{"image_size": 32, "encoder_depths": [2, 2, 3, 2], "latent_channels": 16, "decoder_block": "basic", "optimizer": "cautious_adamw", "batch_size": 256, "warmup_steps": 450, "weight_decay": 0.0}
Rows from block 3 of the decoder of a small image autoencoder, named by matrix and row number. Rows with one number belong to one channel. Each number is 128 + 24 x the weight over its row's rms, rounded and kept within 0 to 255. All counts start at 0. After the name is the row's rms in percent of the matrix's.
After each channel's rows are labels from the 100 images, of 14848, where the channel reaches its highest value: "strongest on" is what is common among them. Only what is clearly more common there than usual is listed. The data: small charts drawn from random numbers.
# convs0: first 3x3 conv (decoder.decb.0.1.convs.0.weight, 128x128x3x3, each kernel summed), inputs 64-127
# convs1: second 3x3 conv (decoder.decb.0.1.convs.1.weight, 128x128x3x3, transposed, each kernel summed), outputs 64-127

convs0.28 080 [171 115 149 125 142 114 154 127 136 149 130 137 169 189 158 138 144 180 127 189 155 111 132 118 175 147 143 120 137 126 130 157 138 147 120 119 135 112 165 143 126 123 121  98 148 154 143 174 117 175 140 156 148 183 160 149 138 138 139 113 137 150 146 151]
convs1.28 101 [132 153 118 148 138 126 123 129 132 164  98 118 109 128  98 123 117 143 141 122 106 154 113 204  81 113 163 132  75 138 122 135 168 118 163 121 148 125 110 125 130 142 136 163 153 120 148 100 164 102 191  95 117 118 168  95 112 121 115 119  94 108 103 148]
strongest on: horizontal bar chart

convs0.73 083 [171 138 134 146 124 128 157 116 100 193  98 135 167 134 155 107 108 145 164 113 152 109 159 141 136 154 122 139 126 118 134 134 140 122 172 114 145 109 137  74 149 163 154 127 130 113 100 124 194 174 157 147 136 147 114 169 150 147 136 123  99 118 175 170]
convs1.73 095 [137 118 123  93 121 130 125 136 127 112 109 106  97 136 178  92 111 116 143 105 120  53 131 165  96 104 106 125 104 130 151 109 136 128 131 101 138  96 123 134 129  94  99 105 128 132 147 142  15 106 193  87 129 127 144 109 122 127 121 143 141 142  82 148]
strongest on: grid lines; radar chart

convs0.97 106 [149 145  95 178  71 137 140 155 134 144 177 137 116 150 149 116 128 118 170  97 143 100  97 101 116 111 137 139 148 150  59 126 163 125 138 139 150 129 148 139 117 170 154 178 128 116 111  73 150 140 128 169 137 137 126 139 156 155 143 152 171 120 150 137]
convs1.97 083 [108 146 138 144 128 130 145 131 165 138 159  95 136 171 109 135 130 108 100 143 148 162 150 137 183 110 125 123 119 145 117 122 159 123 141 117 101  92 130 134  93 133  69 177 142 130 160 131 124  96 171 119 118 116 138 124  71 120 135 154  94 142 101 146]
strongest on: heat grid; items: eight

convs0.9 098 [156 142 116 167 109 121 154 131 138 172 146 102 118 141 144 144 120 102 194 122 169 152 171 137  55 137 132 115 138 154  82 150 157 150 136 127 157 154 122 133 142 125 127 129 116 127 103  79 136 127 145 135 116 180 130 148 170 136 135 141 137 131 128 136]
convs1.9 086 [159 176 125 153 169 133 132 139 159 107 123 128 124  74 115 117 140 141 129  73 115 125 111 107 135 153 143 128 121 120 145 117 129 129 158 142 137 159 182 127 133 176 162 118 112  99 139  91  59 152 125 123 157  74 121 148 102 133 144 141 105  98 124 109]
strongest on: one colour; radar chart; grid lines

convs0.39 089 [146 122 175  97 159 160 127 139 173 160 111 137 140 146 164 133 154 120 142 158 109 140 189 116 139 125 118 155 107 105  99 150 116 113 127  97 118 114 120 176 102 161  95  93 105 139 144 104 141 138 120 153 153 112 151 128 132 147 138 138  99 132 133 112]
convs1.39 094 [140 130 151 167  77 125 139 107 109  99 129 169 129  98 101 158 113 138 104 120 123  90 104 124 122 150 158 122 100 137 133 131 128 153 119 115 119 116 158 113 154 104 168 164 146 146 114 105  60 160 121 121 136 144 144 140 153 121 125 124 137  68 164 129]
strongest on: horizontal bar chart; grid lines; items: eight

convs0.113 096 [144 166 150 127 184 144 131 167 114 155 125 131 119  87 151 146 140 128 134 177 126 120 151 164 165 147 143 158 143 119 181  98 125 141 138 131  75 156 150 126 138  91 148  89 119 143 116 173 131 151  94 103 159 130 157 145 118 146 118 130  93 130 136 172]
convs1.113 101 [135 101 118 169  70 122 141 114 105 140 153  86 131 133 112 101 136 127 122  67 127 142  86 111  96 108 146 126 114 121 120 154 151 151 134 145 115  98 142 139 169 153 135  81 137 107 126 120 120 141 211 129  95 123 119 140 138 122 117 130 138  66 122 117]
strongest on: legend

convs0.94 098 [151 126 121 122 114 143 136 131 106 129 107 131 160 122 184 115 142 138 122  57 131 125 167 122 121 123 157 154 118 104 103 122 129 145 171  89 139 158 136 129 155 160 135 116 151 153 164 113 175 112 154 133 144 141 129 106 128 129 152 131 148  79 134 124]
convs1.94 088 [105  98 120 161 120 129 138 118 158 173 112 144 150 121 112 110 132  90 153 163 165 104 132 191 131 116  95 121 109 105 154  93 133 108 106  63 112 123 131 135 108 152 132 136 130 129 131 189 124 160 139 149 142 113 128  97  94 113 116 149 144 142 139 146]
strongest on: radar chart

convs0.37 092 [104 114 136 131  73 138 141 148 126 160 146 140 145 136 163  92  93 158 126 145 140 122 134 147 115 101 141 151 121 179 133 152 146 154 110 169 144 137 167  85 136 153 156 135 125 145 113 119 163 188  92 130 124 140 115 100 104 151 143 147 107 139  92 132]
convs1.37 084 [115 142 140 132 137 122 126 125 153 138 123 132 125 171 136 160 136 139 119 137 122 134 171 145 122 147 131 119  87  99 125 155 120  88 103 146 115 125 136 140 132 103 134 114 151 136  86  78  45 130  78 144 170 179 108 135  88 133 111 109 153 114 123 129]
strongest on: legend; pie chart; kind: ring chart

convs0.15 091 [151 120 137 101 140 148 138 115 100 181 108 144 130 124 107 127 160 108 152 132 135  85 141 116 125 135 134 158 116 146 174  89 150 138 170 148  85 161 121 129 128  98 188 114 152 118 158 141 142  92 154 120 129 134 160 117 125 139 138 142 105 165 137 133]
convs1.15 091 [ 77 118 145 115  84 129 137 129 160 128 123 114 145 110 146 133 122 117 154 138 133 138  31 123 123 169 143 125  95 112 164 129 153  99 105  93 147 155 149 147 135 153  92 133 129 128 160  95 111 166 162 130 118  91 109 162 126 126 121 138 136 147 113 120]
strongest on: legend

convs0.89 093 [142 139 152 204 126 137 128 139 185 162 148 118 124 133 108 154 136 140 109  95 158 101 120 106 128 116 158 143 104 158 123 147 119 128 164  44 135 144 137 128 135 160 131 165  98 140 145 136 148 121 160 163 154 123 153 133 143 143 138 152 150 127 116 113]
convs1.89 092 [140 159 119 118 129 133 130 121 123 156 140 109 172 118 138  64 114 161 161 123 133 137 117  99 170 105 123 120 120 107 145 126 125 119 124 182 107 122 136 144 128 171 178  98 135 146 136  55 189 133 177 134 118 119 126 144 110 117 125 139 172 157 118 146]
strongest on: ring chart; pie chart

convs0.59 084 [130 124 111 131 164 133 150 151 122 122 128  93 201 116 137 136 150 164 117 104 138 147 153 135 160 151 154 130 108 162 172  96 162 147 148  94 125  65 130 122 160 151 118 100 143 131 152 139 154 164 106 132 157 134 133 140 162 132 133 150 141 126 136 117]
convs1.59 094 [136 156 125  98 114 125 133 139  99 128 125 164 151 153 149  99 129  53  91 116 130 182 154 129  86  93  91 119 151 120 119 141 116 102 119 151 135 131 133 128 115 131 148  91 135 137 107  74 133 151 144 116 130 106 118  87 126 130 124 102  84 115 129 149]
strongest on: pie chart; heat grid

convs0.62 098 [148  99 128 150 153 156 128 127 182 129 114 134 166 126 140 155 150 177 150 104 157 153 127 116 119 142 123 143 137 160 168 129 148 159 151 107 124 110 154 125 154 160 120 122 115 113 127 159 150 121 123 174  89 101 144 162 141 125 137  99  80 118 180 140]
convs1.62 102 [111 176 103 144 149 121 147 128 105 156 146 161 128 159 114 122 135 146 121 110 132 126 113 121 171  68 182 134  89 104  98 155 140 134 142 128 136 147 114 120 123 122 140 139 110 129 131  73 108 139 100  63 134 122 139 128  93 116 118 157 154 118 102 149]
strongest on: horizontal bar chart

convs0.53 090 [142 106 100 149 170 153 130 131 162 115 138 136 141 164 139  81  83 131 126 126 129 116  85 108 168 136 124 160 182 152  97 134 106 148 148 128 105 139  99 131 136  92 124 206 154 141 164  80 150 119 176 130 126 145 121 107 111 134 136 157 137 132 108 132]
convs1.53 099 [132 126 117 145 106 138 121 113  46 125 142 100 161 140  54 131  98 125 149 117 138 126 163 147 133 153 170 111 126  95 144  75 132 148  92 155 119 171 141 127 141 138 116 119  96 141 104 143 201 124  70 128 165 133 135 145 112 124 119 135 174 122 115 115]
strongest on: radar chart; ring chart

convs0.124 086 [ 84 136 156 153 140 122 157 140 167 105 154 147 142 134 161 149 147 144  94 103 136 113 133 144 182 116 107 110 128 163 149 130 130 162 141 109 140 136 116 176 164 123 142 133 139 153 155 149 121 138  80 118 140 120  87 140 110 113 154 137 116 147 109  87]
convs1.124 101 [130 138 112 117 110 145 137 104 160 167 121 134 168 128  20  60 122 101 153 144 137 157  91 124  74 136 138 126  91 132 128 119 138 125 100 132 147 137 136  92 117 132 128 130 148 159 123 103 147 132 150 145  91 131 128 153 142 149 121 118 132  90 146 152]
strongest on: pie chart; ring chart

convs0.66 081 [139 158 158 111 207 141 155 138 126 109 125 138 120 128 121 152 134 116 121 150 116 144  95 116 147 163 133 147 128 136 124 129 112 127 142  82 112 140 123 132 134 128 125 174 138 156 152 132 120  95 121 131 120 141 146 121 137 145 154 129 148 123 109 143]
convs1.66 083 [111  84 136  98 104 135 134 121 116  89 132 170 178  96 158 157 104 123 111 142 115 116 147 187 128  99 109 124 161 130 137 186 153 119 126 153 138 139 129 141 131 123 115 134 139 104 144 159 156 111 111 132  99 139 159 175 199 146 135 123 107 163 145 117]
strongest on: legend

convs0.34 088 [167 159 174 103 141 132 152 116 133 121 140 134 131 143 132 137 150 110 144 166 156 120 146 127 115 148 148 146 149 143 173 175 125 142 130 147 149 131 146 180  89 122  76  93 145 124 124 143 145 138 168 117 128 159  93 133 165 133 143 167 125 123 188 186]
convs1.34 110 [130 149 124 134 122 119 133 122 113 155 110  60 105 105 113 140 140 153 124 103 114 147 152 100 118 119  88 131 108 121 150 125 136 135 126 156 138 132 148 126 197 169 139  98 139 142 103 124 110 110 132 107  99 129 110 131  99 128 120 116 171 137 103 132]
strongest on: horizontal bar chart; items: eight

convs0.2 084 [101 155 115 115 143 132 149 124 138 131 127  93 145 100 152 159 110  78 183 127 141 166 117 132 122 190 123 140 110 143  95 130 144 114 132 159 129 160 154 166 162 179 110 107 142 158 118 123 169 183 113 184 141 126 149 159 134 133 147 128 146 141 149 137]
convs1.2 103 [143 116 141 139 106 125 130 133 138 104 146 168 155 105 122 152 139 129 140 120 149  82 192 159 117 145 128 124 123 143  88 108 134 134  99 135 138 106 117 118  95 139 131 113 114 119 159 139  93  96 148  49  98  99 104 132 154 126 129 124 128 164  73 137]
strongest on: ring chart; pie chart

convs0.29 096 [ 76 148 128 153 131 128 143 147 169 131 166  91 143 112 115 130 139 119 138 110 142 183 108 150 136 143 118 118 139 157 128  95 114 131 158 165 158 193 144 148 157 141 168 153 139 151 120 121 154 150  78  91 119 104 121 156 129 135 136  93  81 142 117 124]
convs1.29 107 [178 103 127 137 104 142 118 130  77  94  89  81 107 166 130 126 121 133 136 134 117 120 154 178 132 113 141 124  87 130 145 154 145 129 129 112 137  83 109 143 177 119 118 122 128 137 122 106 141 133 191 150 158 184 172  82 171 116 113 140 176 123 153 107]
strongest on: legend; ring chart

convs0.50 101 [165 134 147 118 104 137 148 125 149  84 123 122 162 169 163 146 154 149 112  88 124 156 135 146 185 151 154 144 135 100 145 148 142 150 164 151 175 125 163 134 142 170  89  96 135 157 139 150 131 155 178 158 141 120 109 134 167 127 135 114 150 127 147 129]
convs1.50 083 [123 127  93 122 118 128 142 109 157 141 132 129 115 140 126 114 114 111 100 179 117 143 135 128 155  96  97 131 133 122 162 112 109 142  98  95 108 188 126 148 123 101 162 100 105 141 122  86 167 109 156 111 101 126 160 100  63 139 145 137 105 109 106 121]
strongest on: horizontal bar chart; items: eight; kind: heat grid

convs0.61 086 [131  98 142 152  92 121 160 125 109 134 187 136 148 143 102 110 117 150 107 131 108 131 105  84 107 172 126 155 134 149  93 144 154 157 125  89 108 104 150 161 124 157 142 159 117 128  89 103 128 110 130 186 126 124 144 140 131 159 126 164 154 107 130 145]
convs1.61 088 [140 162 111 173 102 128 150 119 175 142 165 138 116  83  85 117 145 123 160  80 144 141 109 153  79 149 187 133 101 138 163  79 147 113 124 133 154 116 150 123 143 126 133 114 156 103 143 112 103 114 155 102 140  85 137 148 129 124 126 141 123 113  83 139]
strongest on: heat grid

convs0.58 083 [129 114 177 164 151 150 135 131 120 147 136 141 103 163 149 125 138 129  97  74 107 139 127 142 145 116 165 128 125 153 103 130 130 153  94 145 122 106 153 176 117 134 116 151 144 133 128 135 106 118 163 178 161 152 141 152 134 135 144 152 137 154 140 128]
convs1.58 093 [120 159 102 123  52 116 145 124 117 114 145 128 133 104 125 126 147 152 169  76 131 163 125 189 114 147 127 135 120 125  77 122 145 100 134  98 157 156 134 140 145 113 141 118 123  99 127 120 104  88 163 153 133 113 148 170 136 141 127 111 130 107  80 140]
strongest on: horizontal bar chart

convs0.108 096 [136 129 105 126 114 137 141 143 135 170 126 143  72 117 139 117 112 168 112 140 120 194 199 113 108 127  86 156 125 112 158 165 149 147 156 154 129 163 123 111 109 145 172 149 131 116 119 140  99 122 183 123  94 166 141 126 156 140 135 117 127 133 114 143]
convs1.108 119 [144 119 166 125 159 123 137 138 129  91 145 180 133 147 147 136 134  63 125  92 143 129 169 182 168 134 119 129 108 156 114  79 105 103 103  83 136 155  90 126  97 116 105 125 107 150 147 130 136 127  93 116  94 118  99 176  93 125 129 116 126 119 136 134]
strongest on: one colour; radar chart; grid lines

convs0.43 079 [153 137 110 111 140 160 126 124 130 152 136 108 108 127 161 147 101 141 124 166 158 156 193 118 125 142 172 179 140 140 158 172 135 160 163 113 135 121 123 137 127 132 111 168 130 143 141 102 142 198  99 158 113 155 112 149 122 145 140 152 125  76  95 134]
convs1.43 093 [131 151 126 152 116 129 141 119 160 116 133 158 103 120  87 122 106  65 130  85 115 137 116 127  82 187 134 124 153 103 145  86 149 126 100 130 103 129 140 132 142 146 159 116 105 102  97 115 102 148 100 172 199 114 149 103 117 113 124 148 119  79 153 125]
strongest on: legend; rising

convs0.33 089 [138 169 166 184 120 111 155 136 131 163 181 129 104  96 116 135 137 131 140 164  95 133 133 108  73 133 113 154 126 155 143 141 139  92 130 182 156 143 164 159  87 127 150 158 166 138 123 137 145 111 160  99 119 152 130  89 152 138 145 151 106  77 106 108]
convs1.33 095 [134 141 114  95  66 128 146 136 112 145 113 103 124 129 134  90 127 116 145 115 154 125 133 142 160 140 120 133 146 152 132 112 151 121 147 136 126 107 169 147 162 112 131 127 102 108 106  76 133 143 140 170  93 116 174 149  96 123 137 117 231 143 115 139]
strongest on: legend

convs0.4 078 [123 152 120 130 156 147 145 130 168 128 142 142 130 111 156 180 133 171 167 133 158 134 122 127  96 113 185 158 127 170 111 133 150 145 105 121 138 129 139 139 139 135 174 137 158 130 176 133  92 143  98 111 118 151 156 133 118 135 147 170 108 157 127 158]
convs1.4 077 [140 153 141 143 132 123 132 126 122 158 143  99 115 118  97  93 134 136  93 112 132 174 161 109 102  74 103 127 121  87 100 164 120 130 122 102 119 131 117 150 168 156  86 157 117 112  90 181 137 130 179 139  92 159 111 136 117 126 125 121 117 110  93 144]
strongest on: grid lines; radar chart

convs0.122 091 [124 114 116 127 130 115 163 126 112 122 148 153 163 108 114 162 135 120 142  66 154 118  73 143 124 175 131 129 155 144  88  99 109 149 114 101 156  98  99 108 161 150 133 179 120 135 143 108 106 134  98 144 116 122 163 116  93 106 161 132 164 115 135 138]
convs1.122 090 [125 157  97 123  88 147 161  97 148 166 129 125 125 108  82  67 123 116 137  65 121 115 183 131  91 111 157 126 109  94 107 142 150  90 126 126 145 149 127 133 183 125 147  84 148 127 117 141 129 173 130 148 142 147 157 140 158 141 127 123 138  91 102 143]
strongest on: pie chart; ring chart

convs0.68 080 [142 118 148 149 135 136 144 157 139 154  86 167 154 153 151  93 160 142 148 145 120 118 111  72 138 138 125 135 123 165  98 151 111 112 137 125 130 159 148 124 146 113 124 112 140 157 137 131 102 146 105 128  91 158 115 150 142 137 153 145 122 119 118 107]
convs1.68 102 [137 170 134 119 127 119 158 121  91 108 137 136  72  95 148  99 116 122 121 103 158 114 111 132  96 132 119 132 142 141 116 159 131  98 183 105  87  84 117 123 156 119 149 115 135 119 155 108  82 109 145 179  98 109 146 135  69 125 134 132 147 141 103 130]
strongest on: ring chart; pie chart

convs0.93 093 [139 159 136 130 144 138 142 135 151  69 126 111 154 143 128 165 116 151 118  94 122 111 126 109 185 140 154 123 109 144 159 144 146 137 129  92 119 128 149 133 141 119 145 189 163 145 164 121 139 126 114 155 143 131 125 153 132 127 142 155 125 110 140 125]
convs1.93 099 [119 140  94  96 100 135 124 127 137 135 113 144 102 169 126 116 113 150 114 155 111 180 172 110 150 109 141 120 114  99 104 131 109 121 132 111 133 152 105 131  91 110 147 178 154 135 100 117 213 108 133 160 150  94 133 118 152 140 127 118 117 153 118 128]
strongest on: pie chart; ring chart

convs0.88 093 [161 136 126 147 115 139 125 118 180 121 135 167 149  92 119 160 149 162 110 180 117 125 132 141 170 143  94 165 111 127 114 139 121 130 159 124  95 124 105 137 151 134 130 168 130 167 166 119 114 114 152 134 136 143 182 178 156 116 134 130 157 111 127 148]
convs1.88 096 [131 150 120 132 102 130 139 126 100 199 111 101 126 109 127 153 129 150 137 113 111 120 167 116  77 117 146 119 184 151 159  50 118 127 140 125 104 115 140 122 110 108 132  91 130 123 136 101 138 143 149 122 102 106 155 123  95 108 114 152 166 158 160 147]
strongest on: pie chart; items: eight

convs0.98 115 [151 170 131 132 131 136 133 146 125 128 158 159 110  94 106 145 157 140 152 122 110 194 231 121  88 113 118 151  68 135 138 137 153 115 116 181 139 180 153 125 141 174 148 156 132 145 131 148 115 129 141 147 138 147 115 143 108 141 136 157 125 173 139 129]
convs1.98 124 [129 157 122 123  73 111 145 124  68 156 128 138 140 159 118 129 129  85 116 114 142 182  88 157 127 152 121 137 120 150 164 132 141 106 107 159 125 134 150 131  95 152 109 133 122 143  95  72  62 161 178 102 112 100 149 149 110 133 116 108 123 159 119 154]
strongest on: one colour; grid lines; radar chart

convs0.41 083 [ 98 119 164 142  98 122 154 155 150 102 122 142 161  90 144 127 149 147 121  95 125 141 104 136 133 162 157 142 104 165 126 153 134 120 135 176 164 159 145 131 163 165 116 108 141 140 156 148 176 115 122 154 146 114  88 132 154 153 147 111 136 114 144 158]
convs1.41 097 [113 102 112 142 137 121 126 121 151 162 127 144 122 179 132 139 131 101 169 117 147 158 158 166 150 123 152 121 137 152  99 151 151 135 133  99 150 120 151 149 126  92 138 183 122 124 144 123 142 137 120 110 135  75 134 119  97 143 133 137 176 121 109 134]
strongest on: items: eight; bar chart; kind: pie chart

convs0.102 092 [127 153 124 158  97 135 146 147 137 124 137 113 159 114 161 167 123 118 118 101 134 132 129 137 134 190 140 110 104 174 135 118 144 118 156 171 154 154 172 134 101 177  84 123 170 141 123 156 179 148  79 150 121 139 134 124 115 138 150 122  80  96 153 147]
convs1.102 105 [142 123 147 131 101 127 118 132 142 165 132 138 129  93 144 112 138 151 158 148 116 108 133 154 137 129 128 125 190 104 101 176 121 139 148  78 122 148  86 120 137  72 174 174 120 125 151  96 104 116 128  89 164  58 108 136 155 135 133 138 128 140  72 114]
strongest on: items: eight; bar chart; kind: stacked bars

convs0.75 101 [131 132 131 153 123 138 144 129 146 135 119 109 147 157 135 121 123 136 132 107 163 140 153 143 141 190 172 152  82 146 118 123 149 172 104 217 127 101 131 103 170 141  96  96 127 109 129 126 167  83 121 148 136 126 113 144 113 145 141 143 100  86 121 120]
convs1.75 127 [129 135 139  79  90 123 136 139 136 127 139 156  96 146 105 124 128 106 168 101 139 111 121 174 121 125 117 134 145 170 108 105 119 117 116 137 152 153 148 109 101 100 119 115 130 101 157 119  86 111 126  93 153  79 111 137 122 139 134 135 113 171 114 150]
strongest on: items: six; lollipop chart; kind: bar chart

convs0.14 080 [123 134 173 141 133 135 121 145 120 128 149 112 111 194 103 127 142 128  96 135 122 170 142 174 150 170 142 115 105 159 149 136 176  99 106 180 160 169 200 126 112 131 150 189 141 119 104 145 138 120 144 122 123 147 128 138 156 148 137 146 121 144 136 137]
convs1.14 104 [144 144 116 125 149 133 115 127 173 130 136 110 103 103 129 162 121 133 151 129 147 144 209 132 122 165 175 131 138 148  97 136 133 126 161  93 107  75 130 143 157 105 122  81 123 127 141 149 163 156 116  83 146 136 145 135 119 145 134 116 152 118 110 126]
strongest on: ring chart

convs0.51 091 [101 143 128 157 138 135 119 168 131 154 172 138 137 133 164 156 129 120 148 117 118 143 114  96 145 122 133 104 133 124 146 112 141 133 151 146 147 132 154 110 125 124 138 110 156 154 181 128  97 143 144 128 135 132 107 153 158 169 137 123 143 132 134  89]
convs1.51 093 [165 107 170 107 134 142 128 123 150 101 146  88  97 144 116 133 125 124 155 181 161 125 145 121 138 172 107 116 131 156 122 125 122 109 122 119  83  84 134 136 113 141 135 141 148 148 132 120 167 180 152 110 135 125 120 147 167 151 124 147 152 161 153 138]
strongest on: dark theme; pie chart; kind: ring chart

convs0.85 103 [150  97 144  91  72 137 129 117 128 163 140  99 186 126 136 179 181 118 130 134 140 116 132 184 106 141 185 133 131 157 176 109 113 141 143 112 136  84 143 133 148 117 126 130 112 133 141 121 132 145 136 141 149 133 154 153 118 133 130 123 139 113 140 127]
convs1.85 154 [133 140 160 123 117 118 137 121 168 146 126 155 106 103 126 118 157 108 112 145 121 149 105 166 120  72 104 129 110 136  99  97 116 134 152 127 136 156 150 126 108 166 117 100 100 117 138 101 127  86 131 139 100 136 132 107 118 125 128 131 172 148  88 125]
strongest on: horizontal bar chart

convs0.24 084 [156 156 150 155 136 150 123 113 137 132 141 124 124 129 117 152 144 120 127 173 134 152 135 126 148 147 115 123 123 127 167 151 130 147 141 143 128 149 166 132 159 125  93 125 121  93 151 145 128 109 129 121 153  92 171 136 141 144 127 140 155 192 107 146]
convs1.24 099 [ 95 124 124  71 114 135 125 136 180 150 122 141 135 133 134 121 137 113 121 151 126 165 145  99 140 158 165 121  97 136  95 119 117 113 107 123 127 125 127 141  57 140 145 174 149 110  86 150 171  92  90 115 108 134 112 120 197 133 152 128  75 109 194 138]
strongest on: pie chart; ring chart

convs0.104 115 [133 165 156  98 136 134 133 138 152  66 126 143 132 154 120 102 158 124 144 137 128 156 185 149  91 130 137 110 121 128  73 127 107  97 130 197 169 166 168 165 133 181 118 109 146 159 119 116 158 172 132 143 129 147 118 152 151 126 146 141 152 162 180 136]
convs1.104 103 [164 111 139  96  78 132 129 119 118 161 109 114 123 130 103 128 113  88 158 123 141 166 131 130  90  94 160 129  80 136 160 144 151 122 145 106 130 117 168 133 123 167  69 132 118 107 122 106  93 129 147 123 122 134 144 114 107 132 134 146 163  96  80 115]
strongest on: histogram; horizontal bar chart

convs0.49 080 [153  65 132 154  86 157 130 132 155 126 123 156 134 144 119 125 168 128 101 126 151 181 149 147 170 142 117 136 153 124 164 152 141 146 173 141 119 162 125 165 162 125 138 126 167 133 156 139 101  88 137 169 104 126 119 136 144 124 154  96 145 168 167 101]
convs1.49 084 [139 145 146 143 123 123 142 114 104 121 130 127  90 210  91 149 102 113 137 127 138 132  92 104 138 119 126 128 110 137 168  78 119 140 110 116 141 112 108 133 108 108 112 150  96 151 116 126 121  95 177 122 116 123 142 124  94 105 117 120 158 143 167 122]
strongest on: pie chart